{
  "n_mels": 80,
  "win_length": 400,
  "qk_norm": false,
  "parallel_block": false,
  "layers": 6,
  "optimizer": "adamw",
  "weight_decay": 0.1
}
Rows from block 3, named by matrix and row number. Rows with one number belong to one attention dimension. Each number is 500 + 25 x the weight over its row's rms, rounded and kept within 0 to 999. All counts start at 0. Numbers have three digits each. After the name is the row's rms in percent of the matrix's.
# q: attention query, key and value (stacked) (model.blocks.3.attn.qkv.weight, 768x256, the q third), inputs 86-171
# k: attention query, key and value (stacked) (model.blocks.3.attn.qkv.weight, 768x256, the k third), inputs 86-171
q.169 114:474513456512544477480432494484495457539535461485491532476532472532496491525507459491544511475491488509521509482472496457449511463481450518481495476515509503529494508522561468537467479545509490514497502497456498479526497451472504514481505474499488503472528475
k.169 116:530503456488516552510491539471499487486542523468490512509483581501515510531508508550502508465505491515540480554513532528509456531499494526482495478471498491496520503500495511469515517499544506491498492452504455446511489480513489531533499465557543517484514507
q.170 084:525551506484484525497483500499471502518541486488529541481549545514486487487460509487530507474469439522526518513512497514505455507513496531482444466499510502522513542512492500497521514558514515454496495505478469510516441457525490500481492481531506510471467505
k.170 089:515500463487509543503463522481515471474533507475500505529489535501512519503492533535507561464477484506520490516508525516516486501506488503449497471482470523488474491503516458499504518455527485481469496479520481455497470479503513532519519455538505506475512468
q.171 113:472508449500534470471436489480494466533517470493487540469523467535490492522503466494524498480475503510515504488475505463447501459479443521479495487527504516531496509507565473552461461542520479527507501501456504478508500462480514512474496466493477502500525473
k.171 109:526500455491514551512493541474498489487539521466493509501489578503521514524504507548502507461509491513532473556519526533511456535502491522486497480467498488500521499501490517467518519501541507492494499449504454450513491481514492533537500469554545521481513504
q.172 078:502535468522513517478463510505491511521562481443509501489543516508478458501521459467520491473462482504515512466453507472485484469468483508488473443501500492524501514513512511509520499577534534473512470513469516461520466433474468500460484472517514515452513527
k.172 104:507496445482513528517483529476499469485516516474494512500487555515501514522503509554497513465496491513536491559510537518502474538509478523484501485466491496502501506498517491477500517481538485502504501436506460433514499492503490530527502452544536510480504496
q.173 087:452479460508521478506506522477509497500501514467450469516487465487481505539529484485504509518512537467492482482462525455481531492459501476514553493501487515497486466460535486497491480489514495522503505499486530469505560510476509484489499491479511489517506498
k.173 073:487496466491502494514544527496463493489491511498480500466468551504501478523515455564475450521511504505524488543487508488495510545506497527525502511491513460526537521500510526486496495506499518519539497445481463475533532521510491498519459485528515508489495545
q.174 090:518486541500481523522561520504498533474472534503494468532446518475501511501502555517451510524527503488490493523533512540537494534509551480510525509483478495466518486471455515465525523445489509482500506498542502525496515551536501496540497520502514497533465512
k.174 109:474503544508482455485513466531498516509460483532510489494509429499487484471499486449498489541491509489463519443484467473495547465503509474516503523533503505505483501501504494527488484499458498509506504555495547556487509514489511466470503538443451486514487499
q.175 073:474497453486511442487472515494532488469475479495468527483521457527537491492520446497505474498472551513478512476455474470468504473474471497509483533519521521538452493520538481529462480510505483548510478503468505483458542488450497515470501486479485485484549494
k.175 087:532489457498510529516492529465513493500545519475487514486494564491522515518493513555512479458535500517530472546512524521491452545483486538495500506481519487496545498489485521479499509522529504498490497441497450446524505504512502541534492487557561509498515509
q.176 062:480500477482503483497513525472530514484468501483474524534462486510484506542480530511471496487513554544517536551511513507488446505507516493514489506500489550519483466492525473512498468474535473524523515488480506501457537532479476521507505477513496471556501509
k.176 066:492520518529494523467490524479485525534558516495493468475473482506546490483503486474531483519513490503439482465451454466480528482486492489482507512543504490505530496495466519500489486505450535495489498507520511535489485498457510550549490548491502519520538517
q.177 096:518530491512510521486466490509473493516559482484522499457541529509521474485506463499525496486458445490492488447464486488491517472491463523469480484514501469507511522517499510510509522559490524474485477513482494496525448439499515485471489506505500526434496510
k.177 109:517487453486514520529490523484505472477501513483492519517494560502490515529494512552487529464494503505550495544518548531511467535503492531480498485467487511494499497501522486487510521481557482499501498460494475440510495488531493517516508454547522507471498487
q.178 094:514533477477485484477474502512497521473497481487513518461530509513522473460516450473503465489443487511492497456465462486498478470495478506491453494524527499525478526498503511522503508557517526501497458517489493489461470456477493496456476500494507509466524527
k.178 097:520478446490508510524476521475525459487515501485490514497502537502500523507475538555510516467507492509527482548518543528502464547492484516488513505460506504495504494487510486494483512506536470498488509445492457449517508505523527529509516456545546494479499483
q.179 083:512476541471461514520556525513507532464456537509488464520502529485519517513484541509486494524514537478475485527513518518538488554513542488525512516483485500477486479471452516450525516439523503502506525472509509523482524544548487472514482533510532490515465519
k.179 111:475498547516485455485515459537493511506461469532506486494507426490479485476494488469490494545497501480468521446494472466493548466500504472519515514532502503503484501499508488523484489496456497513505501547494543549503509519495505462460491523449455488512486495
q.180 116:506477538509485520530558517506509524472474531501491459539465511476497520514502549507470513519536517484489502530530514522530498538507553472522527513476482496472506475477462505455524520437490497489499514491538507515502524551526488497534508524503515490526471509
k.180 114:473502546511481458485518463527491518515465481531510486494509431494485481477501483452498487540497507489469523446484469467492546462501509479519504524536503502505486503503503494527488479502456503506509500552496544555491510517484506467468493534446451486514490499
q.181 088:452494447492524466504478527462522473509495475470456533512505460522494511548494488497518523473512538519520521535492508459459493496477485497502506495509501541539471474499564448526461470494532461538515521473441506481498545497482482519503506462497496469515502465
k.181 094:526514469500510560496508537466483504496568530471491495493471585482531497527512497555508487472520491513531465528499508512507471518486497531475501488494503474497544504495470530468514505512513531490492495459513460461518485484493495534545484500552537523491528520
q.182 094:484513450493522471473440488485501477521514468499497548471540478531497489507495456492533490472467506522513514487474490466455486466484446525485479490526517520538488513517554485546466469549522485527507499504451498474492492461469503505468495468496482502492530483
k.182 108:524497457491514551515487539470505484491541518467489511497486570503519517523505516548500508459506490513535474551514527533509452534497489525482493478469497489494523498493490512470512520502538504488489498447504457447515490482512495538538501468553546516483513500
q.183 077:504472554515495508512528468507497476527479521540523494524475493484489528499477549524496529513554485494498498522560517528516518523549525489501530513490498497480523499501481488493492524432452477484486539501534501540523490544546504517546515504503480497542479476
k.183 090:487513552513503477479517470518491529517490490507512489511511444503495481493510492422496502533496512487471517450486470475491524449506534475511484505528498506503478502503492500520510484510473510496510496563501546557479491489479484470471502540456464492520495499
q.184 091:474506438488520474489443507481495469524524480490489526467547487528504491525501451488551491474467502499510497491461512459459499473471449528484489485514501505525481504504555476526473465551541482528500498490445494472511505451471508496465495474496497501476519480
k.184 105:526496451486513541518491536479494480481534519474492507502482581499516513523501506562492509463501490512541476550516534531513460536499491522482502479469493492496520503499497507469513522493536504496492495449505457447516492488517491528532497463552537519480513504
q.185 094:456478479515535481520495520465515461518497499485475522528481471502480523551502521519521540478545514515534523557524525490475511510497504508497524492491481523507506485497535455507467473468499455523510535481469491492528545524490479536542532462505490471529482450
k.185 089:521545500482506562469521513474459542503560535480518482502466570486532478511531469496513475491506500506507483487472474487510478470495510519468483486528502477494534522520456541472543484504485563479502478506536489500482457473457467516546491543509500545518531538
q.186 112:496523467507521495472445485494499480524546468484509532470551501525497478509507465487540496471473479523514519476471485481469489466493455525480463478512517496537499515537530490529491501560516505497497482505461500481516463440474488507458492480512498510449525501
k.186 119:522499452490516546514480537471505482491537521470489510509486571505513516530506515549503518458501492513540484553511534526503462533500489526479492484468492499496516503499500497471510520493541501491498496450504459444514487485508487536532501465555542517484508496
q.187 123:480509466517535480479435484497491464538542473491500518462536479514492485509510448493537501486480480498512494461466494459458526454478441513473499481517511489516502513523546483533475487554500502509487493511471503484527485440478520499469498479491483516462529483
k.187 116:524496453486514539516493537476502483485530520469492511507487576504509512530500507552498509464506493513544481554521538528511454539503498530487494480465496492497518501501501509473516518500547498497498497450502457442510493485519487524530503462554543515482508503
q.188 087:512514499510503502482475472526484501515531490501523486459529503495504478456533455476507490505469462485490474418458478484496530468492467490484497490523518471503511527510503518516505525551470536486482465533518516491505458449496516493466491520494498529454529514
k.188 098:508484449477514502530490521481513470482498508475489522509505542510490518524493515537492511473502500516544496557524550526500458544503499525501498493458502501503495501495524492487503516502554471504510505450489459440515513486526495506506510452544541492477489498
q.189 091:530508533455446504500555507503509543447431523517511500522469527492507508467468541503447478513492524517487517534526493543539435530527547490530479527493506521494489493489451526486523497463503502497516492493528491524431496550518480492505492515496507484543476533
k.189 107:477497549523484463481499470522510511522480476527504485494515418502499489464491505443511493534496499487444511448485464476486539465501501467512508521530502510503481492497496490531478486503448494501492510544503541565488508516483521485477505536446465480516496491
q.190 085:488550458500523514494451508468480481538563475459517536487528515529474478517497477477538512457476452523549515507489508480477479471488474527480474452505496506527509522518535485527504479576530498478502498493454488467532479443474487506485496465520500499465491493
k.190 111:523502447486511552508484537475496477477538523474490508510480576505516515520506508549496522466490493510530484549504529522512467529500485521467498472475479502494505502508500491473509515476538505487493496451510465449503476485505492539537507464549532518483521499
q.191 096:528498516446449507498548514495518540450436529509509504521482528494506509492465544507453475502492546520489517541514504539533428536528542495523476522490505524503475482481463516487521496464539487511521498481503503525440505549522473492493487507509514477546478534
k.191 107:472502542530489473480495475529505509520486474520504479489504423504502487466493502452512497535501496484437507446484460471489549464500496461508514517531501511496486492497492487526481489499445496505484511542506541559496504514474523488478504533450464492515497489
q.192 128:508548527503510482435504510546498505511501503520535519477509498486483492499476510501520516531500471533523528499523495506508486507477493495505495505498503537458530505579477511477498487490450541475508481526490491508476453525472502524526510467490458526491503471
k.192 119:477532482491500528463451511494519488523512468459511537450493511496509485453491503513522462488499483541527477488506491525498529530513466508498489483452491505486507515519456515465489486503514509495535492474515504487521544504519544510518510451514488501503489474
q.193 090:531481543532490519483524496480490526537539506503505502545457484493508546524452536493478514501585508529479483543554479526503483543515536474542510529486494506492516455545480517483510474480485472510513525484522487503473514521519494507526488522507489488536480479
k.193 091:529507536545556512500500499507542475518524460501499485517494451513502476504467532490515529495546519482503497519526523502480522480520514428523491510462517467500523500514496533472532473532516453508514513512553513528581524447526540507504567520500489517491476469
q.194 080:484527469484508482486465506537507482498475485503512508443561511516470451485537454494525489501467501518539542469474538477491502470487458524474467483512525508501499541499511505509495541548505541476493483522474528482523469474471510514491512470501497516469527513
k.194 096:474500448443444490495491502487464519489471532498513530469502555482500522476530477512485458503462481530505497487479471505512482526478481577478512485530489531495479503499493469527461516476486541504488485485462489466439492568486475499508444488499507478512534514
q.195 109:471502486468517502549492485465493471459496507479485495508493501485516500516520492524496508492432485436492473478464474485495527467493496502457553484519476476507478496427529450518487506471516493525469491502489485520513523494506482458486464505486516499481476509
k.195 096:463504540520494497506514513510474522473521511491457463547502497517482487555507483464490537506504488493471525494482513474522479476503538492509473510515504486526468482465529476500542527483501521469498511510459486540426459449463451467444467500491512514469463545
q.196 098:545505528541466520484509527542511533543531488504508468526497504512488494474478515455482503523566489538478506511531511498529485536516514451556481528459519497503499515546454545466548486520480495465525509498523517492493495472501524522493553555508500516502516494
k.196 091:561486500495535487506497471477540460528479493496541531477477474471527526479469547531518503483505521479528486489515497529466508502511459474483526500478491505488532518523486509502453498496500433538495484498539514473580500519554533527533550488497487488533508436
q.197 104:504525477522498513509469516545523498502504464487480468482542507533483442475533462459506491516494488503497515456475521459501510479504479470504472492479519470521475544487491507499530512550508523468504483515499536508536491422485522492453545540496512536459536520
k.197 105:496489458437450478505505486468468509497465534492525537478483544466513539487520494521482476498457489510505495481475471509512480526479469569472523490532483534502477503501507461535433527450487506520481478480454485461452464569500461506514451486499506468516535495
q.198 116:495481482480494510562506507468502475458486514478478489518468518495529501505519490519500521501445495440480472491461488484503512489493507523469519485519493488524472499428526452514488487474509482515491493495490486514534520490532471480494494513515536473504475510
k.198 104:477494536538516481506515497515489518481511522505462448538498472527492494557503485469504546519479498462467516472469518475510498445508517476504481505526499482518484479468529484514533532485491502477478513530480509546457466444469482471453483532476499525484469543
q.199 111:506462499469488490520537494451491497481475547506521524530459505463524556502477532543481507483481507482494480537504490537505492519491526533493528504522472524486506464483506485508473489441497466533495508484508459486469518577522471508545469471510499456546470489
k.199 111:509508548565550516502500506530533499499528473514480456521517450534483462525486508479521530506532514482490508511516532488493515461526528429525473511477515465496528490489494535468568482537511491475511517525537521544540523437501534493477538516496495535488460511
q.200 112:462530506483541477448477469493470489520498492522516552460545480504488504541488499521534492487501508521534532505524498503458514488486477538470502481527498532481529487536529490516455536505501533511483511501465493494491467531470502499523446429499471499496490482
k.200 107:453527453468462517471480537507471523485516503482484525486505560507494494471527466493473452496494479554511495522491472495519491527474520556500492482506507522505481506505492497502512481520501554500518506489483478493452526526474474498508464493515498488491516526
q.201 101:544489533545462523486524515525508530538532492500502467531469505504497505479469521470480503519573496534476487519532492507530478541514530455556480535460516491499503500546449544460546469510478485482528517495532508502489504489513522514499543553501491508516511495
k.201 096:555494528523548493504506476496548457529500477501526500496487454490517502492461538512527519490525521475510485500519513520472521489519478446499514508466496484488534504526490525486489482507505435522500495502546518499593512484543545518522563503496491500510491449
q.202 105:478550524515524517471482466504446509543542470527502505493523473508507496550462514483541511504554477508495518510562464470484520512509494482503520510497522516497505475534500498492502526491493519507483547484449508485496467504472503462530451496496479525486485478
k.202 088:477554459486502523460492547476501491499563486411487529501490549494531511491495493487488476472519487534516474533457460512507458507448523519487471475478489505523492494530491510488518470529514505517509491494494469494457505476479456510513518506515483492480504476
q.203 089:485572515500519500467471502544480498530517475513519506466554490510475458503499486469530499526498478513519539477513508469495520496502471475505502507490518505490496529539486505484507546516485539464487500513467530502508460471456512489486500493491486547447507497
k.203 092:484508452444455493485486510478472502495495521458516551474488560475507532474518496518484456491468481533518486491474471515511472540467479571482508482510485535498476506508488471516461509475497517515500478478453472462448494552502462501510461469508503475511520487
q.204 090:550479508537460522520523526506534524507518497482484447547463513496504511466484516473455497518538491502463475508502497505540489526517531448548507529462490469508475511500461525474551460502493466493524497495548501505503540474529508502485554580501511508512508506
k.204 095:552485545531550491518511472493539468522490483511520488510487441479509505511461541509520539496525521461498501493522520514481512479525484435507506510478500483498522498503501513493496503496505435514494498507540515510573487481539534510502553498493490505512480461